A small encoder-decoder image transcriber, trained from scratch.
Model: encoder arch swin, encoder activation gelu, encoder patch size [2, 2], encoder widths [48, 96, 192], decoder activation star_relu.
Data: trained on numbers of one to four digits printed on busy colour backdrops, 3.2 epochs.
Rows from block 4 of the image encoder of a small encoder-decoder image transcriber, named by matrix and row number. Rows with one number belong to one neuron. Each number is 128 + 32 x the weight over its row's rms, rounded and kept within 0 to 255. All counts start at 0. Numbers have three digits each.
After each neuron's rows are labels from the 100 images, of 14976, where the neuron reaches its highest value: "responds to" is what is common among them. Only what is clearly more common there than usual is listed. The data: numbers of one to four digits printed on busy colour backdrops.
# fc1: MLP up (encoder.blocks.4.mlp.fc1.weight, 384x96), inputs 0-95
# fc2: MLP down (encoder.blocks.4.mlp.fc2.weight, 96x384, transposed), outputs 0-95

fc1.159:121130109107079145091126095109145105126160142106108118139115177123171138107125121150057142146150099162164131159138178215135098181101169122129174099196139118085139178163159143086098160096054113120122151110182136118158063125069101134147097129124163116148085192117055107144086129127138100121
fc2.159:122078147112141100159167133156156083137122127108034113178127097101097162162163083136143106115053118105067149148095119108120112078152105122093118089133101192168068112123056105134089138177176104154140077131116142134079111158176195133135131141106099098103125111105159126093101156090103158121
responds to: pink ink

fc1.349:133169131165089126114085146088132125125066149109152107104116169167126125120176173127136127066164168081184125095159147101143190111156149152079120179162177149150106119108190130124081082130080084162128175082078135120118123091181145120118154105116133163108133148147145134221163070136143100136
fc2.349:180095093143107069138132161095156086071177158115126119151098096121196104107111063128124159111111084116139116082125176146083167120132163126116143045082170097103178117087104168121111151121141174135161116162105141157086119130099122109119144136154159087163095049067080122127091161143120161142
responds to: yellow ink

fc1.49:140176099136108138120157168158180110101117120145137118141153158123121052106079110136114189130070109110062078109104128077219155066145117115132111130095107144123139099124028118128142088186142134153105117136136185124124109133078160089148136115159112166173133182093075130142134135102120102091
fc2.49:142161096111139151040171112153067093141098148138157101081090134132115131169133153129089127159128139159115113125184155083131094201160106132113178167111077153109127147141133060163178141106083175103148110156153177173160112147197085111131092124089097159105173164104168105111115087124157108121
responds to: bold

fc1.321:130135135113195166102125102153140136100097097070172169181075151159115120118135037121112165168169153114118119119125180142150159071156162109149125112174078078159158154173136143143102157099081100103130078165170143159171150157141135121187204102156107101120141107110136153122059110127147122141
fc2.321:146165133113096075174182109176138142118137154176057101144156106170123162158153151142191063136107129136086120159138108148158088132093141163062131117142098137159171130108154092151118188133127180106060124146134153093181127155161140133143126162143189103181124098090131125160165149211146141125
responds to: on a plate

fc1.357:060158125178105123207109133116117122114064117143137119049151115125096140140193132176118070159181129073140070175097117131145068121108110116141123151103120083148084120130134144165127115150078097163129118075110180170152156136138117134095097097084083107126172095101185109182121149102123122116
fc2.357:157087083080158077139209145087122187134164130087111135134098073119157116138054123121129169177114128083131088131129115159167157136146081126146155159079145148170087099114114157139121126105142113119153123190162137142113119080106174093196147100154132102064098085123114165071105093137151089100
responds to: yellow ink

fc1.130:131094142142118162124100167179127087105130141078191130115156021171093168103134123146109086109081126097076103082158120114098150133144230098131160150123201200130109129139120114125090166128139111101065151119153112119119102108116096134112112110100155126156119121108131123161157064139186112148
fc2.130:211173152162139153137124092113147157150166099121063128119118167146095113070134069159119167149129129108160090181103146121114140117123101126147120132107109058125088039138199122120143097111141171110169135127148149167111184185104129142121155164113131118107106180143134149113145164031158108147
responds to: bold

fc1.101:055092159100161113122156103112135061069098039098118105125089098101172143131121105096148124146181161118138055116100105116056090096127123124093140160124161120133156148139175123171074149077107104075143133078127144161108096098102145116122126206124145112143108153066148101163139149115117098138
fc2.101:184143134145070165135120137116121216204119149134158108110071125172139162167082101127136094158086116131089081163145113171173118121124100136117097094185093157088083127109137114138183119111091098106101080115214135107109148096150107093086154077134141146130092090118128141077129185108132158118
responds to: on a plate

fc1.380:134112196124065093064135093215085167104107144179113108122120109174171144106136126151108153102100111074135081116137123141159137100120080163102116082170076158080150117152110119090143111122160083133109131193135066118118159147155117119103049200135093115108181109151122122149142143108123141103
fc2.380:108073065138149212152087112120132078121176109100121116191153123099147132168130111152099134126076152106119144165107100114087122174119153143157145139080159085118065187128117108149105190079067092103070132071145127113116147130145133117151149167143169162143081177141096107134105155082156084119
responds to: bold; black ink

fc1.22:133157099123099164191111187151123131111082116157098113102092132039147111123159119129103116107058158163145172111150079146164191165152125132080126164085141175144118159101163123061136122120138142111171124142092113116133175077152061045085141127100162081108077106143124131104143126140099113138
fc2.22:104157137072209115112132125069131089114159153100087103122205114113125202135150144158132139131165171081107112104077128135117093119152059125153150170170114106140175142194111158136138123089132185083128113132072062091150134114104145092116143119118110117096117131164179144134083087115168168093
responds to: first digit: 8; last digit: 8

fc1.170:120138109105075148093092175186184108208157125098148173156124109086088103074164106175126141138141132088172087148114159105123163132133126147149120170140091077108106118119137088150079162109107125090083131081114145099180136115106092165130126134113157083217114146125171144099117099215112139136
fc2.170:133199115134130088097138082139107165117170106107134129130135108093113110149080161155133157175162049116126181116169091089132157178088124146094145162138185105123066121137097119134103115136130086140177105136024132101147148167123128082126173137168150110143182087098130138135163198085133098151
responds to: yellow ink

fc1.61:137135127149100156144147145112097164183129138120101062054153103127162104133184195149124091113094149176122114183181147105127125139106090102123129077071099061082156134159131140111166120135114042146148129116132163132104112136145182083160078128163090139122079081089062105129130100103151145139
fc2.61:142054051141123101091082135168143077120114103163144153112130145149126104156132084110144154115189147128208116124101162168091145077117131070119155111154167127101125139127121080050109159082107183097108123120151126136196138083095133113142073143096135168099146113170068144131094156160158120145
responds to: bold

fc1.11:107126105180064203171176094172154152102083186102135135114135157112159113105139139183078101098151182112136113153129100108164106106101066126161149139150122085058113155133121095153120108132136138180086095101149157163154089080141143101123154116099130163206148099080148088113118151062109123139
fc2.11:124134129079153064145170107134078098123132087093166084125093090069096110145137088136159151190093059124104127111184155109172159099145115108132124149125117150121053044134129098117159108158153070167104120133061116108110114062186118163076140125120118099105153153101131155108167092129134145127
responds to: white ink

fc1.350:215078161101158108114121089119130109095112089133183175167115126110131134187162118084088064108137080122166141101146085161135146120126193082143126097115149172127113173130133128110135131084095132091053120092143122114137170165118131115161135127189152133133199109086137169111210122133108138088
fc2.350:018136098141126132128130112113069124117159139114108111124121131108152112092110132173157152133070117119108109137107183103129149170133150129111071166143148099141096110148089100190081096102182101148150098145117111182144046090113096160034102146105158147100104114168087102192097119125110151129
responds to: on a plate; length: four

fc1.15:138123133185116091147139131154097108071107112100192126128120150088140180096086157177097126117108160122141064107175123114119143077159162063114092159111066103124091076110164139112119134129109102075128186087145134129113075116114150178144123148172121114110161173115195212152096129160152158160
fc2.15:156119125111207139141139050111156174141179100117147105133135088123160056112128123120194178156152125159155119122125135126125070145122146160137209163105160119153120143130140178139162085148179128108174111142208146123100095126162139142167125158125126121117140091238129093080155133126113122108
responds to: pink ink

fc1.217:119073081145126098131078138139108203137116084051117158097049132143127067107119104127068122125092106204097087122126151165140138126142131136177138127108179167165132140157096098098120139103172130094123169150129091095097111136125073145122147110122118177116063128061122189146102133128159168104
fc2.217:125098077139229091146120112163103087112149197086122180140154171105143127137137126131154113086180174165128158203155156100121120173112210131105113123137084126175204098119113152161118144123117121117166140133129112181129158127104127120113103093138122096072123078109121112157183112170137086097
responds to: pink ink

fc1.215:131132139138116076148123113076158139152182107128102122111106202163151102179119110119055085146139159125125114104115112145137108195185185087137141109104144155148074117171116163124126164065121217139171172154185120084113142090164138068163102156160165102084096123171131108136126132122139116099
fc2.215:080115062102149163098081185120115120085084172144105104144149121067166170162113140143126084100180149136156110129103175099111083175104124095115107111106101166113185177133143097128118147166163097127068108073142110078085074171155129152123088123094101126089103144080067161123111145096090131118
responds to: yellow ink

fc1.94:156142119100077141150082137136190100184111131085162138111111113139154101159097073086160134131144126125130114109155067152124128125078132054176094122122113139142119162193173140096139124140149186163127130113140168093086110168140111111158123154177049206158132210132138069144139145128121092108
fc2.94:107091128109154127108098093099157161088096097129073104121125139123164109075119163150085116153133053139215137095109156178097095117184143132109157165130141117083181114163129101086094096134115089119132113088123192114120104128099086148110144089083119094138096120181127132147066117075210132087
responds to: on a plate; yellow ink

fc1.196:132091097149144173206113089159110102136110080156136184130141065162145186135056104104123125161127101131088138128129137127114139133150131108113152164152190105122102150077147089119122111211107115143148202099099113115184065119131128145120054162157186157159133156121118090119103161116104139075
fc2.196:139151160154094132099096109206148167131192133101071149097080164151138131120180154116150099061091135095171084162141149134171112139104106167134151046154086145122161128153164141124220113098126155102123184149156151119150184112151135133181096151126107113150103129108125117127179106126190158132
responds to: bold; length: one; yellow ink

fc1.290:143099124079161119180111139078198115103111141115106069114089091098151110157151090104108167192080077110108113161112104196132189112084107145129171110153090136146121113167089101124147137147182184172175125153178153098087161166122161058125160121137181129073147108122139105111120130156126115144
fc2.290:091053080152157107168100136139113097114120167154124120092162124160077201156085161157117129110149155147130158049130155098109092077148118173110174148094141112101149191138159195125122181127145051094153135126137126116081139109125071144140125148119185139182087134122137114099090121120120094180
responds to: yellow ink

fc1.93:140094128094131140187128156133149066134125151136142129079102165122181107144174158109135141159123204159117101046176094150164142140158075094116093126138138133151115119124157066130055060165145143156184115081117107104164130098133103086124108111145099137168123112150110196148094061138147120085
fc2.93:070115116132083161107155102111110194089163123119108087179148129117130140153079132163158140107198127100107139135121100160122164105098235131045154151114109134134179140150145102112134139129142171145121116167075186155091099095145199118062116099119080123125135129164138124171090093162135124147
responds to: bold; length: one; last digit: 7; orange ink

fc1.198:113120089155096133149166115103113102137102106139060166122087156102160124142114144137088143117129088157164137107118203148154110125119147153149017161093125105183129112130120202080075105180175196067150102140166110132151119117162143114152120180130096115110121140101111109201156162115156121096
fc2.198:137123115107189084092136141104185101075128129153132166090103142151101078091186108164141128099181128123130161169163148154122166149170126094133171108075125152086142168092162047140203202148104115200101186131131145109163133125096134153127069082148152149137116136131140102122101133174119125132
responds to: pink ink

fc1.150:103112102152112143181140146107151159106076144107098106110116141113150098099154171145119116124114174090133069159107096148170111049122108116130123117152098136083036072119130066157113123166069091170099132131113166135105085143070149095129107108119136102149165098110207119155114148036109137111
fc2.150:129114121055104072113133129079119139115181091076173153205072096139143098084103128112152175216174111096183143128131126115100133134089140095161103128111132115137110100160151148090077150094170098093169139124117131147143133104163082148150163137151094151059072147152156168102084116167127130122
responds to: white ink

fc1.324:162163091100115160162165147123106104140104172137153187200131123111125167167107178147172133136114086111143066128117132156130127100116102178137225077097111192107120163084112086086140155113147129157161207095144161147104124125080094116152151118158143119170176139121107109184102120158172158121
fc2.324:098188104138106075099117183137126118124119076102106097087146146142081053121133128138140190144115162082144130081209108126165145138195117109139082138108196085137154132175142091153121089195127104112112059112131120137124154093127113092115096121131103156152117134110148166074094131083066108146
responds to: yellow ink

fc1.365:083096154075077119076126096161147182108129090128174204125116122142114131150083151086134071123108160100174132141114131113134129164175144082130148085144137075134089176141164129132146155162092103099085097155164118197135106159149116162139162143102176108176108102123138112129049070150146078085
fc2.365:109099109141155153155105097123165108141149125090134101135099085147132136179119094163126177102143136138139087154152142166107116064109096173106106158158129163098161082053083083120067106102103124075159163081107134162128119092150090103169119069137107138110154194157169090118150232130097138119
responds to: white ink; length: two

fc1.269:133119088141151153137065176136104090168131089155111094173089137157131148110109141163129087137166144125122141138149105163130089098136069155061178119098167173129187152112118180180155132072146103093138102204135197116119080145126066126107079061133120106073130089142164143133157116110109145113
fc2.269:128121099066089103112128125125102112093127114164123125189195163102152148186135125125131169155121084216132135167149090137159098164134158170172118185104174108149036131110109176099084136137129157128117148109124154168159057088092171142184125137139165138145159080108092143117114130171149107136
responds to: on a plate

fc1.300:115153117082163109113064087143147129093154161135182054137075123141205178135149169091151172094122172150166142163122108149170074156125169114137094125146133126139158139127167128147093118146158147133143104138147159149119138199134124170080171188166137103143090091095088091180161181112154124167
fc2.300:162141142161095200161121195119102120131060113068113148092107131104128105107139159144106109114151052083151127099125133094088130154122136135155107137168094173119110096165088114112132123113103111150105200109114150162098135107100137118147130119198171092097162149178229148068126070115111114101
responds to: on a plate; the digit 5

fc1.36:164104171118185189130070116164102126129110142059202200107105084140139068128101173125114139177164138143124120171099071132160123187149135111069099124122125097137071132110156113133134101100070104164150146073126078172111135104107127129096097164121094155145128121137168131090167149117124111185
fc2.36:097105135127155217123147103132114150150129157121075112166082118166088086128094143134145108171151180110111189126215109115164086120095126185152111079122131185124121167166096094148174164180148182095104123125082111148169135125128135098147161140211099124151114139113110121176135161140150165085
responds to: bold